config.toml
horizontal_flip = false
objective = "v"
vocab_size = 35
text_encoder_width = 192
text_encoder_layers = 6
text_encoder_activation = "silu"
hidden_act = "squared_relu"
head_dim = 32
layers = 8
width = 128
residual_init = "none"
momentum = 0.95
orthogonalizer = "polar_express"
epochs = 26.8
final_lr_fraction = 0
Rows from block 5 of the denoiser of a small text-conditioned image diffusion model, named by matrix and row number. Rows with one number belong to one neuron. Each number is 128 + 24 x the weight over its row's rms, rounded and kept within 0 to 255. All counts start at 0.
After each neuron's rows are labels from the 100 images, of 14848 (inputs lightly noised), where the neuron reaches its highest value: "colour at peak" is the nearest of a few named colours to the mean colour under the peak. Only what is clearly more common there than usual is listed. The data: rendered roads seen from a driver's seat, with toy cars, trees and houses. In brackets: how many of the 100.
# fc1: MLP up (model.blocks.5.mlp.fc1.weight, 512x128), inputs 0-127
# fc2: MLP down (model.blocks.5.mlp.fc2.weight, 128x512, transposed), outputs 0-127

fc1.394 [ 90 144 131 142 177 158 148 126 130 137 148 128 120 123 191 112 123 101 142 129 144 132 115 172 126 127 130  92 164 121 140 115 126 114 154 153 138 124 122 141 149  89 130 158 122  78 113 137 103 133 123 141 135 125 146 146  87 155 168 155 113 140 158 142 141 119  95 139 134 153 159 160 107 165 138  63 135 153 115 154  76 121 129 168 111 124 120 134  98 127 106 196 134 148 116 139 124 134 124 154  94  66 106 105 122 124 144 134 117 111 170  89 143 127 152  90 138 130 111 110 149 159  79 153 147 132 127 133]
fc2.394 [132 157 149 104 104 141 134 124  99  95 135 134 119 138 151 143 141 123 108 114 171 146 127 150 133 147 139 128 167 103  97 135 119 143 138  88  78 126 175 136 161 135 118 125  98 127 120 119 121 139 113 163 139 173 140 151 215 134  86 179 118 132 160 117 115 136  95 141 125  87 123 148 105 165 126 165 131 164 151 122 123 127  87 131 101 111  97 150 139  89 126 125 130 110 113 127 128 143 104 132 138 149 121 187 135  98 108  96 120 135 117 124  92 149 151 171 144 134 119  72 101 157 165 126 118 110 139 105]
colour at peak: grey (46); pink (36)

fc1.410 [124 153 129 132 115 112 119 171 154 146 162 160 176 117 158 133 146 125 156 170 158  82 140 140  69 140  93 169 115  97 128 167  88 120 134 149 100 142 140 120 160 175 169 112 147 110 155 116 123 122 144 151 124 107 140 156 103 148 105 138 127 119 147 106 154 121 106 115  95 143 159 111 112 125 109 146 154 146 171 102 101 116 143 131 140 154 112 144  91 129 127  87 152 100 127 125 111 147 127 156 123 118 124 173 176 122 125 147 112  94 153 140 158  90  86 137 137 178 136 113 111 123 127 161  89 134 137 128]
fc2.410 [148 125 151 151 142 113 130 151  99 137 167 116 102 143 143 100 144 115 183 112 131  82 137 122  79 110  97 106 139 107 114 160  76 125 148 136 158 123 132 119 128 113 130 122 126 133  70 105 135 134 129 114 133 115 131 125 113 128 121 103 140 141 143 116 114  83 129 154  77 105 127 123 148 123 108 105 146 116 109 145 143  88  78 134 109 127 124 123 163 179  94 121 170 104 121 118 166 173  99 115 139 139 118 142  42 131 148 120 115  68 106 146 110 141 143 161 147 156 114 136  92 154 117 137 147 122 116 107]
colour at peak: green (36); red (25)

fc1.347 [178 149  93 102 101 155 136 128 134 132 153 126 138 124  91 174 137 136 144 142 122 121 150 123 138 147 152 110 124  73 110 111 139 118 117 175 132 160 136 128 127 100 127 119 166 139 121  87 186 110 100 136  85 160 128  92 189 136 139 117 124 145 126 118 129 151 164 103 119 107 127 152  93 140 158 117 119 106 102 123 134 139 122 179  99 130 143 150 106  95 130 143 114 165 161 119 126  91 115  88 127 138 153 130 129 135 131 146 130 102 155  60 131 127 119 133 150 110 138 108 145 111 110 148  88 153 107  64]
fc2.347 [ 93 146 116 111 162 162 149 143 156 133  48 132 124 137 110  75 133 126 143 107 132 117 118 128 108 103 142 130 164  74 165 128 132 165 125  66 133 129 145 141 132 162  90 147  99 105 148 139 141 129 121 100 167  91 118 126  68 126 105 129 132 112 102 133 105 140 167  94 136 188 107 141  98 127 154 114 133 126 137 137 124 127 136 120 138 150 121 132 138 165 133 128 144 196  91 127 105  94 130 127 135 122 135 143 145  93 117 129 132 126 122 108  95 133 117 135 128 141 157 132 144 132 132 151 140  59 149 117]
colour at peak: orange (47)

fc1.93 [104 149 174 125 126 140  87 135 160 119 138  98 123 133 120 173 161 104 161 114 110 126 113 132 122  90 152 139 118 143  98 108 114 131 134 139 137  90 154 124 133 142 134 128 136 133 144 107 127  98 122 111  83 124 149  95 113 155 117 180 141 133 127 141 127 116 153 158 116 126 116 135 146 169 169 125 119 131  76 124 135 143 100 134 128 182 118 146 113 119  88 134 166 127 122  25 131 121  95 125 102 101 123 130 107 107 138 187 129 117  94  86 128 123  83 154 110 119 100 130 126 131 128 132 166  86 113 120]
fc2.93 [134 164 145 120  92 145 160 157 125 152 115  92 112 121 131 105 112 148 106 154 155 129 113 128 169 185 124 115 116  99 128 134 125 161 139  97  99 168 137 117 111 103 150  88 143 118 170 151  84 166 107 100 191 123 121 101 113 147 109 115 122 137 141 131 125 166 126 119 128 114 160  96 168 117 119 120 152 130 103 163 113 106 152 119  98 180 132 152 133 143 116 129 108 131 106 143 108 122 101  89 150 153 154  92 105 121 142 149 137 165 154 124 128 112 133 190 151 148 132 139 151 159 136  80 105 172 138 132]
colour at peak: pink (32)

fc1.479 [180 173 147  65 117 127  69 138 112 144 113 151 139 157 121 142  91 140 158 135 110 121 102  97 136 104 132 115  83 205 146 129 133  86 151  96  99 153 126 118 136 146  70 100 165 140 121 158 130 120  80 143 111 139 131 163 137 112 136 101 145 124 136 141 101 123 143 113 126 111 122 173 130 121 150 124 137 148 124 135 106 127 157 117 144 170  98 140 118 101 143 159 135  86 107 123 119 120 129 107 118 118 142 156 137 112 150 149 114 158 131 117 143  99 114 157 119 104 107 125 154 125  95  87 109  94 104 107]
fc2.479 [111  76 147 151 130 146 151 130 129 157 133 136 147 121 154 111 146 117 159 144 101 120 140 126 138 174 133 134  91 100  89 123 139  98 136 110 144 140 130 148 108 173  85  91 164  92 155 154 122 132 133 157 161 136 128 123 194 130  67 162 161  81 102 115 160 136  93 112 127 158 143 166 116 114 107 124 121 152 134  99 116 137 123 137 118 192 119 121 122 146 145 156 139  52 130 102 137 121 119  89 133 150  96  99 132 137 157 131 122 143 137 128 132 150 109 153 123 101 137 121 165 153 147 130 131 126 124 147]
colour at peak: orange (27)

fc1.23 [163 137 120 153 150 116 102  87 133  72 144 124 132 131 128 118  87 142 117 139 125 145 106 148 138 151 126 111 177 116 111  97 135  84 130 193 123 167  96 118  74 161 123 144 156 160 150 127 149 143 111 109 146 108 111 127 155 130 156 114 121 168 105 122 103 108 148 120 127 105 114 161 144 125 116 135 120 138 108 115 119 128 133 152 153 134  83 119 136 143 121 141 144  79 134 130 124 131 127  68 162 163 170 149 112  97 112  98 133 100  75 139 112 167 167 133 131  95 130  96 176 127 132 156 158 132 130 108]
fc2.23 [123 145 116 151 101 124 134 171 147 110 102 141 149  87 139 114 127 116 124 146 102 108 158 149 147 113 100 138 122 144 137 120 121 132 171 121 120  90 106 100 178 139 100  90 125 152  94 123 162 107 132  87 154 102 127 103 144 117 111 113 117 161 117 117 120 125  96  81 133 160 104 144 130  88 105 101 126 108 101 139 117 130 153 101 149 131 163 141 127 138 100 157 120 114 135 160 101 129 130  73 125 125  38  90 129 146  85 134 139 118 106 121 102 171 103 144 115 124 145  88 119 154 108 164 122 139 100 168]
colour at peak: cyan (32)

fc1.10 [133 147 134  96 110 102 134 138 136 120 127 129 109 149  95 115  87 168 127 155 139 104 105 113 123 151 154  90 162 141 152 181 125 112 105 132 108 163 170 113  88 144 127 105 160 110 139 174 140 176 132 121  80 124 126 125  98 121 138 146 160 152 122 111 110 132  93  83 122 117 157 122 123 127 109 119 146 145 146 112 109 139 122 131 128 109 179 127 108 125 151 125  85 166 117 156 171 108 120 159 131  90 158 106 136 165 139  98 127 122 109 149 161 181 127 172 120 132 121 177 134 124 147 154  98 108 106  82]
fc2.10 [131 125 135 113 124 145 171 159 142 163 113 128 135 166  56 132 152 131 118 139 152 119 122 169 135 113 115  92  88 153 137  92 154 117 125 154 154  65 119 115 166  83 108 103 111 159  91 139 123 120 147 143  93 117 109 120 113 112 157 131 121 183 128 131 150 141 125  77 133 153 140 106 120  76 129 165 129 155 131 139 125 130 157  94 113  98 124 102 131  89 121 135 140 163 131 111 119 141 152 153 118  87 118 131 127  86  97 114 153 119 165 103  92 126 181 125 135 138 161 130 139 113 116 125 163 131 150 126]
colour at peak: brown (66)

fc1.476 [122 120 177 120 135 126 132 155  96 125 103 112 107 119  55 160  79 155 108 110 100 120 162 136 139  91 149 100  85 150 132 112 144 115 170 116 153 121 118 141  92 155 175  95 181 117 152 136  92 134 169 108 125 154 107 141 130 130 148 129 118 129  96 142 124 133 148 147 110  98 140 134 135 149 153 114 106 136 140 141 100 151 129 144 136 154 129 102 156 149 124 123 136  96 128  85  92 167 135 151 115 105 171 135 145  80 148 125 177 121 126 121  85 127 166 164 123 108 118 121 139 130 166 128 151 114 158 106]
fc2.476 [185 100 119 177 155  81  85 143 153 139 145 140 119 108  77 144 156 132 122 118  96 155 115 113 127 146 139 123  99 125 136 138 143 112 128 132 121 106 130 137 108 159 169 132 173 119 145 135 110 140 182 117 130 113 126 158 143 134 152 145 132  84 122 147  97 178 108 159 118 142 164 162 127 116  96 113 100 157 169 116 136 126 118 162  85 141 121  70 132  97 139 144 132 134 156 107 141 142 129 172 133 104  79 136 124 168 177 121 105 148 117 131 150 133  73 126 141 114 102 137 137 124 106 138 104 123 143 115]
colour at peak: cyan (48)

fc1.78 [ 98 146 108 132 168 145 166 112 155 155 158  99 117 115  88 112 109 136 153 121 119 140 156 171 133 163 121 101 172 147 110 118 120 169 167 121 149  78 121 129 116 121 108 134  99 119 136 132 164 136 168 152  93 139 110 117 108 114 132 177 116 149 122 138 146 149 111 169 149 169 134 127 155 154 151 144 123 105  79 116 156 113 121 205 151 164 128 129 108 146 104 125 123 152 105 114 155 125 118 103 145 123 167 107 129 177 147 118 132 103 134 127 135 188 130 162 145 127 129 125 113 152 145 130 156 125 150  94]
fc2.78 [137 105 121 101 103 138  83 149 104 108 120 117 112 134 121 119 145 126 134 100  85 130 117 177 126 110 119 156 159 163 143  83 120 176 208 138 126 145 140 112 137 118 108 131  99 132  86 110 141  87  98 119 119 141 133 164 108 121 123 168  97 144 141 140 158 132  91 147 127 122 146 143 132  92  89 209 128  98 100 142 123 127 111 105 156 110 104 141 129 110 150  89 142 172 115 109 115 141  99 153 125 139 111 117 139 152 135 126 141 124 182 145 173 146 142 132 126 128 136 136 112 139 147  88 100 135 101 130]
colour at peak: cyan (47)

fc1.439 [ 94 139 128  94 151 222 140 143 103 140 126 119 137 121 160 175 133 134 110  99 110 119  99 125 118  92 125 105 147 143 134 127 126 100 126  90  91 133 102 145  86 156 128 123 137 103 114 144 124 158 141 137 126  92 125 130 142 126 173 139 114 162 156 145 161 130 126 125 116  93 109 146 100 105 128  46 105 139 108 172  88 154  82 124 132 153 135 103 111 125 127 151 144 135 128 144 116 125 150  92  97 142 121 132 120 123 143 131 157 101 119  77  89 125  79 112 139 103 105 115 143 141 102 140 143 127 153 114]
fc2.439 [105 144 122 131  96 117 110 129 130 146 148 132 129 138 144 166 158 136  96 139 169 121 129 131 138 141 112 132 119  60 143 141 127 139 112 105 137 112 170 125 161 123 134 145 142 138 104 152  92 139 129 137 151 125 134 156 117 120  64 128 124 101 143 146 121 142  94 120 117 121 146 127 104 141 111 131 136 101 137 135  91 120 139 103 166 120 147 126 119 126 113 110 126 144 119 223 129 139 106 127 140 171  91 100 128 120 122 125 118 158 109 155  84 172 158 178 126 137  75 200 124  96 130 167 116 109 125  89]
colour at peak: green (57)

fc1.193 [141 149 114  30 112 126 135 118 122 126 124 144 190 131 116 108 122 121 105  91 131 144 118 123  96 124 128 134 105 135  78 125 143 132 129 135 123 128 135  10 133 157 126 138 146 120 122 125  97 126 135 109 116 124  43 133 128 129 151 135 128 127 107 158 130 128 114 112 151 144 119 120 112 153 142 122 113 135  99  98 124 129 109 137 131 136 135 134 100 127 117 134 135 117 143 160 193 152 143 140 116 121 129 122 140 141 133 116 179 181 119 160 124 118 121 128 176 149 106 127 155 114 118 109 110 126 121 123]
fc2.193 [ 99 125 110  43 142  80 141 102 128 136 130 146 195 139 137 122 114 104 172 116 140 100 139 137 130 131 158 160  92 137 169 140 113 127 132 122 143 126 115  53 129 155 139  71 157 120 131 115 114  94 130 107 129 126 184 157 117 144 121 116 129 133 122 118 131 104 145 123  99 129 119 126 122 142 113 146 135 131 130  74 132 118 111 103 127 179  98 138 114 128 159 147 115 116 105 115 168 138 140 141 133 124 138 119 142  89 150 140  82  86 147 138 138 128 158 101  85  87 134 127  95 143 123 112 148 143 150 137]
colour at peak: grey (50)

fc1.178 [ 98 134 118 146 126 110 106 141 117 167 135 131 100 127 159 115 130 122 147 135  64 123 140 158 158 164 117 132 129 169 147 124 132 122 111 134 156 113 140 148 161 128  97 142 127  92 104 103 121 135 116 102 131 115 140 133 145 108 136 119 158 113 108 144  90 137 145  82 135 153 147 118 138 122 100 128  91 102 101 129 163 144 123  93 119  80 112  93 136 130 194 142  96 138 123 122 166  90 140  93 136  92 115 110  78 123 136 139 145 152 125 132 116 128 179 102 104  36  94 111 135 145 120 145 167 128 115 128]
fc2.178 [ 84 104 129 107 145 145 118  96 135 105  85 134 159 125 140 144 169 159  81 128 129 137 130 138 151 124 118 117 109 137 138 126 141 129 147 119  91  91 146 124 138 119 122 158 122 117 151 127 127 136 120 102 141 153 140 140 108 116 123 130 113 152 134 146 113 209 150  94 137 113 138 164 181 120 148 123 102 130 142 114 105 149 170 113 135 118 113 117 107  85 164 121  88 124 126 136  93  75 120 121 130 136 141 130 222  91 107 122 159 160 149 121 135 111 133 121 113  75 132 117 168 112 126 123  74 122 143 140]
colour at peak: green (37); pink (28)

fc1.248 [122 169 137 130 159 167 125 145 129  94  73 138 120 106  43 128 100 131 112 108 151 137 155 177 144 123  98 123 137 119 129 133 112 146 145 154 121 103 148 135 130 150 159 148 121  87 122 142 121 105 131 126 123 199 121 178 182 122 170 109 134 115  99 122 121 124  87 154 125 146 106 130 153 129 150 106 138 115 185  96 115 114 164 101 135 102  78 139 117 113 143 172 109 127 140 111 117 130 153 142 159 102 111 106 133 105 128 131 112 126 101 131 113 135 158 104 126 151 112 103  95 102 133 109 141 121 132 107]
fc2.248 [158  90 110 128 129 170 126 132 147 162 174 122 127 137  65 108 151 135 120 111 134 133 100 163 140 136 122 142 147 122 167 148 125 141 197 127 125 117 147 117  85 131 146 139 134 180 137 115 111 119 133 161 142 101 130 129  99 136 118 102 139 131  53 135 130 136  91 133 124 110 123 138 178 116 138 146 135 136 198 137 146 122 148  98 131  93  82 173 117 132 138 157 120 140 123 143 126 121 128 146 133 135 153 162 132 122 119 134 138 114  89 152 174 146  98 127 131 153 150  91 111 148 159 112 150  98  87 152]
colour at peak: grey (44); pink (32)

fc1.138 [136 112 143 144 118 132 136 164 119 152 131  96 160 142 177 136 106 113 140 157 121 140 139 147  99 121 144 141 116 128  80 170 111 105 105 139 126 121 115 132  93 142 118 115 125  95 134 125 127 137 128 115 127 158 146 113 153 109 129 147 120 142 160 177 104 127 129 132 159 161 115 112 124 136  69 137 128 150 120 144 132 162 130 142 167 110 177  58 108 146  78 112 115 101 152 115 135 129  90  92 148 172 137 128 136 112 145 111 163 101 110 173  97  73 117 100 122  91  90 131 111 130 118 167 167 148 168 113]
fc2.138 [123 101 160 119 124 142 133 145 166 177 120 165  95 147 127 136 148  99 124 120 100 115 143 124  92 181  73  82 122 120  71 128 118 138  97 118 157 137 152 130 139 140 104 151 172 108 165 105 106 154 128 142 171 130 138 158 146 155 105 117 156 105 129 144 167 115  93  68 150 112 120 143 101 127 110 133 134 128 139 115 115 163 141 133 141 123 100 110 175 177 108 127 133 103 113 139 111 118 132 164  94  94 107 143 154 142  86 129 145  97 148 148 135 153  98 106 123 125 123  88  93 131 106 115 151 140 120 126]
colour at peak: cyan (62)

fc1.155 [119 132 123 184 131 134 119 142  98 128 118 248 161 138 104 118 131 100  76 139 117 102 131 113   4 132 102 106  94 137 119 131  90 138 143 119 124 148 133 122 135 135 126 152 113 115 154 131 147 127 135 132 122 131 139 126 128 155 123 132 136 121 122 152 133 134 101 155 116 132 146 107 117 152 137 139 122 143  98 109 128 145 144 141 116 144 131 133 111 123 118 118 104 137 131 119  42 132 161 131 137 135 117 111 166 131 106 162 109 135 110 130 146 141 128 153 150 122 131 132 127 153 129 159 120 131 124 103]
fc2.155 [133 103 106 156 123 143 140  26  96 101 141 217 166 110 133 135 144 163 133 107  85 145 125 107 211 132 117 122 117 122 147 138 153 126 113 126 116 111 132 115 149 118 128 128 132 157 162 125 126 161 110 134 144 119 133 124 134 166 105 143 126 123 120 122 122 139 115 147 135 132 120 145 109 143  99 146 112 125  83 100 136 127 165 122 118 113 137 101 123  91 164 135 136 134 123 133  52 140 115 120 139 113 141 120 182 120 133 137 135 172 139 132 126 122 152  79 108 120 136 124 124 132 123 145 147 130 151 150]
colour at peak: green (52)

fc1.487 [ 68  92 142  85  96 156  97 148  93 119  91 124 119 132 152 141  90 129 138 130 103 112 124  94 113 131 118 125 119 102 189  77 120  73 132 158 137 134 110 127 148 135 207 150 103 108 107 114 124 149 126 124  93  98 144 119 128 137  82 104 138  86 130 166 128 142 147 157 117 172 118 132 116 150 148 124 129 153 159 143 164 134 142 146 111 123 123 128  97 132 142 106 129 108  83 110 150 127 121 166 108 151 164 148 125 139  96 143 124 117 135 115 106  88 134 130 128 135 162 143 118 165 165 145 105 135 113 137]
fc2.487 [155 136 121 103 126 147 117 149 101 124 133 134 121 144 120 180 129 155 159 122  97 133  78 129 112 113 113 152 129  78 122 148 142  62 111 135 133 146 164 146 127 165 178 132  96 123 104 107 129  98  88 102 144 135 121  96 103 117 135 120 114 163 110 140 126 134 137 123 128 117 112 125 146 147 152  97 140 131 133 120 162 125 137 116 137 143 117 100 135 122 116 148 143 111 175 128 129 145 141 194 113 127 118  95 137 123 171 121 138 129 162 131 115  81 145 128 132 122 140 137 156 182 129 200  78 108 171 184]
colour at peak: green (45)

fc1.458 [177  86 120 151  96 130 133 155 124 132 158 127 131 172 127 109 116 124 157 156 129 145 105 148 123 108 158 104 135 114 113 142 140  90  78 148 141 115 103 116 113 131 104 134 157 100 137 116 144 116  76  90 169 172 139 128 112 136 132 117 146 105 128 124  74 123 178  82 126 123 145  79  99 134 132 105 121 118 138 119 132 147 113 177 104 155 147 157 165 151 179  95 148 184 134 133 119 103 151 122 162 138 146 147 139 162 127 137 142 123 171 116 136 100 138 138 134  96 129 144 176 144 118 145  92 129 114 117]
fc2.458 [122 130 119 124 160  92 113 105 144  72  77 135 135 153 122 152  95 126 141 137 159 146 103 159 140 129 105 120  99 150 142  55 117  91 160 113  76 109 142 159 141 119  93 137 135 115 123 104 127 118 120  92 111  99 133 137 116 122 151 113 123 108 136 145 160 113 163 148 129  73  79 177 131 126 125  88 129 169 125 137 133 127  96 104 149 106  96 112 108 142 135 109 108 112 151 102 151 150 105 141 117 147  95 147 122 112 124 131 124 136 158 149 109 160 111 143 136 144 149 141  92 140 127  55 112 163 137 106]
colour at peak: brown (60)

fc1.279 [122 130 154  97 102 143 144  91 174 150 138 125 152 153 145 179 137 102 103 115 117 121 100 149 121 121 152 165 125 154 115 158 137 121 131  90 123 146 147 124 133 127 158 150 111 111 145 132 125 146 129 162 148  86 111 124 155  85 138 111 175 110 148 123 187  99 153 105 114 115 146 128 155 151 164 146  89 134 123 167 130 125 103 114 161 139  83 146 154  91 143 109 109 111 130 129  96 101 155 153 115 145 139 101 153 168 137 109 112  96 145  77 110 146 106 124 187 150 134 110 100 123 171 141 145 167 144 127]
fc2.279 [143 123 139 162  97 117 135 143  90 127 134 139 120 136 111 126 143 112 104 136 103 139 165 133 141  78 125 103 112 109  96  79 153 144 163 151 127  91  78 157  97 101 123 120 127 152 122 134 107 151 117 102 101 135 135  94  94 163 136 132 127 126 129 139 149  94 123  93 152 119 171 127 140 118 159 155  91 149 123  79 108 130 110 168 154 174 143 148 103 111 123 122 103 124 126 123 150  99 139 139 123 159 114 133 108 137 169 144 103 116 111 119 157 142 203 142 161 148 141 127 147 144 180  89 104 127 179 141]
colour at peak: orange (29)

fc1.284 [161  81 142 159 110 116 147 163 138 128 169 119 125  99 118 119 132  97 109 117 120 131 100 133 127 127 101 141 146 131 107 130 155 102 140 125 143 193  92 133 148 146 122 121 122 130 101 135  98 143 123 126 169 131 122 126  93 160 129  96 134 169  96 123 143  94 111  97 130 144 154 107 133 106 115 118 121 188 157 134 138 151 124 137  94  74 132 155 111 119 140 116 130 101 141 121  98 121 132 235 110 129 105 128 156 144 136 117 138 148  88 122 113 133 135 102 112 124  95 199 160 132 148 125 124 113 134 128]
fc2.284 [101 106 102 138  75 145 118 105 144 108 101 124 133 135 119 151 109 101 137 131 144 151 115 195 123 138 117 152 101 137 126 157 127  84  90  97 119 158  97 140 104 103 130 125 119 101 134 127 141 103 150 137 124 110 111 149 115 119  85 114 144 196 105 110 115 112 151 103 112 138 157 127 156 115 133 128 113 106 146 131 168 120 147 134 110 137 161 179  98 142 119 118 138  83 153 183 119 111 165 128 133  94 139 141 123 142 127 137 117 126 133 145 159  87 106 113 120 136 154 142 125 117 117 157 164 222 118 140]
colour at peak: grey (74)

fc1.393 [132 135 102 144 112 104 151 123 152 154 136 142 133 141 169 109  95 123 121 130 139 138 156 128 116 122 156 103 149  83 108 166 137 146 166  99 155  94  90 122 135 130 136 128 142 128 142 140 140  79 103 133 115 151 142 158 174 131 101 110 109 112 149 124 158 122 133 143 136 166 211 143 149 143 124 114 120 120 111  95  86 119 157 117 153 134 120 113 121 149 136 118 141 156 157 126 103 123 114 110 130 133 137  32 119 104 125 122 103 151  77 127 131 168  97 108 134 124  75 122 134 154 145  95 106 169 134 115]
fc2.393 [154 144 118 136 128 124 127 123 131 194  98 124 136 121 140 144 112 125 120 143 104 122 152  99 136 128 104 149 116 123 131 176 125 113 120 157 148 160 168 138 166 122 130 118 133 111 124 133 134 141 106 173 123 167 132 135 132 134 147  23 118 125 167  89 157 142 125 102 119 114 114  64 151  83 128 105 134 106 119 137 151 126 124 118 124 129  87 114  94 142 137 131 106 162 146 149 135 111 125 136 128 139 141 169 123 131 123 143 110 149 123 117 137 108 137  96 120 107  47  82 120 113 164 123 176 106 126 144]
colour at peak: cyan (51)

fc1.225 [142 146 143 126  66 142 126 142 127 118  73 123 106 126 144 140 130 144 135 128 127 114 115 112 153 135 159 117 108 123 132  74 136 168 166 142 135 150 169 107 148 156 128 101 135 163 173  75 122 153 175 123  93 150 127 161 141 118 105 128 110 153 149 147 159 113 147 138 119 158 111 168 146 139 142 130 107 163 143 144 117 150 103 118 145  78 188 129 142 138 120 125 126 112 108  96 103 150 112 142 127  85 129  90 124  90 154 110 175 107 106 120 140 136 173 149 119 140 116 132 132 141 146 178 127  82 125 152]
fc2.225 [129 140 146 117 160 134 131 137 148  82 163 121 116 197 110  92 127 108 117 135 117 123 120 120 108 104 113 154 137 149 153 125 122 113 125 125  89 120 155 132 160  89 117 148 142  59  92  89 121 120  87 128 127 122 133 114 100 123 119 142 124 125 181 133 144  99 176 142 124 124 156  63 109 136 123 108 137 117  91 107 158 122 101 152 130 100  92 121 105 117 161 109 124  88 145 105 127 120  94 156 112 179 152 134 148  79 117 123 123 123  96 139 129  88  92 134 120 134 107 103 106 110 131 104 123  88  95 132]
colour at peak: grey (54)

fc1.131 [139 119 109 130  68 184 108 139 167 110 154 120 126 127 159 141 135 117 107  75 140 153 179 115 148 115 173 143 123 120 110 132 121 172 155 145 124 112 121 171 141  79  92 140 122 139 142 130 123  90 150 140 134 169 138 138  88 123 136 131  99  76 102 118 149 148 130 152 127 157 132 149 126 132 148 107 138 167 111 162 121 120 142 107 142 119 107 127 193 102 101  82 133 135 110 127  93 139 129 139 138 103  77  88 140 115 146 157 137 134 149  88 149 114 163 141 135 119 128 150 142 144 124 104 159 108 128 157]
fc2.131 [160 108 131 169 139 160  92 127 120 148 114 130 110 102 128 107 169 123  94 151 110 110 146 142 131 103 114 131 137 115 133 141 125 148  80 129 172 121 102  92 171 120 126 101 118 112  83 146 183 105 133 104 115 115 130  94 132 104 124  68 134 147 153 123 123 143 143  89 124 121 142  43 135 107 128 130 136 134 114 149 144 129 155 128 132 131 159 162 123 138 105 112 119 161 128 147 105  66 127 125 122 116 132 131 130 114  97 125 133 126 132  95 150 107 127  59 130 123 116 111 142 125 156 176 175 144 176 130]
colour at peak: orange (53)

fc1.370 [170  80 136 171 119 187  80 122 116 156 170 137 148  96 100 131 138 116 108 145 100 134 134 176 136 117 117 135 138 104 138  85 126  87 147 141 162 130 147 137 160 144 139 126 146 119 129  72 119 109 110 149 176 125 142  97 115 143 105 119 130 119 123 145 126 128 110 156 129 167 112 127 113 149 111 143 132  89 121 118  68 132 150 121 177 104 142 131 143 164 122 148 135  81  95 100 106 133 137 137 149 107 135 171 107 100 101 130 102 117 107 137 106  94 165 103 128 141 128 163 155 146 116 130 163 142  95 148]
fc2.370 [127 133 142 124  95 101 123 113 174 128 115 132 139 120  84 171 151 125 134 135 117 114 148 187 118 120  80 125  89 135 148  87 122  96 139  96 162  97 102 144  90 105  34 106 148 135 149 111 114 126 145 113 137  94 125 152 129 145 109 112 146 140  93 129 136 136 133  94 131 152 149 108 123 100 102 104 115 148 130 116 113 125 120  81 146  94 151 142  87 137 118 143 121 155 183 134 131 110 104 143 124  56 131 112 122 139 170 133 132 111 104 114 110 120  94 135 118 110 115 124 163 143 103 117 151 133 133 145]
colour at peak: pink (71)

fc1.330 [179 174 127 154 142 142 182 129 169  96 142 133 128 114 178 143  94 126 124 114 126 135 173 135 135 132  90 122 156 145 100 128 123 125 123 138 162 150 119 139  89 132 137 160 186 168 145 151 132 160 114 109 136 179 138 152 150 129 160  96 126 122 112 135 133 127 112 156 124 134 156 159 137 142 146 164 131 135 103 123 120 135 179  98 160 124 122 106 116 160 126  92 137 133 151 158 133 162 116 112 138  87 173 137 126 142 129 120 137 118  92 150 123 135 174 131 117 130  66 147 125 143 183 137 149 161 142 121]
fc2.330 [123  83 106 112  45 134 155 138 152 190 123 125 140 113 130 153 133 126 101 136 132 116 153 107 128 135 129 130 142 140 160 165 129 127  87 130 149 111 172 122 142 152 120 165 120 164 128 154 119 175  97 102 104 135 125 140 120 122 174  74 141 190 149 125 140 137 140 130 136 106 123 144 107 121 118 132 141 167 119 129 188 133 141 117 128 170 168 118 121 122 138 133 154 102 135 116 115 117 118  89 135 193 116 112 116 142 146 125 114 129 176 122 101 140  88 165 126 141 126 114 134 130 136 119 141 136 171  97]
colour at peak: cyan (54)

fc1.502 [190 172 140 121 113 137 130 108  85 121 109 136 117 132 166 108 130 141 152 158  86 107 142 125 119 149  94 106 114 139 175  50 124 134 157 122  87 186 148 100 144 145 135 124 103 123 126  86 147 174 104 131 116 131 122 136 183 115 130 125 139 132 114 159 104 122 146 119 121 147  90 152  76 126 133 138 127 117 123 136  88 148 103 167 174 121 134 138 109 168 129 106 112 114 116 148 140 129 122  66 122 102 141 125 118 139 126  91 144  92 119 115 145 143 138 120 127 114 109 141 134 156 119 161 107  92 115 124]
fc2.502 [123 181 111 117 164  82 117 134 160  89 151 126 136 166 136 164 114 122 152 127  83 122  93 101 131 134 114 132  99 149 180  82 130 154 152 110 116 194 113 136 101 129  81 161 139 116 127 133  87 131 118 128 133  91 114 144 123 129 126 110 137 119  90 129 163 132 158 133 123 146 152 155 183 104 114 128 128 134 133 130 136 124 154 150 114 132 120  88  89 152 138  41 146 124 147 106 149 128 136 147 119 123 126 118 133 144 138 120 129 126 101 117 151 171  63 129 120 128 154 149 128 125 112 116 117 131 100 115]
colour at peak: brown (82)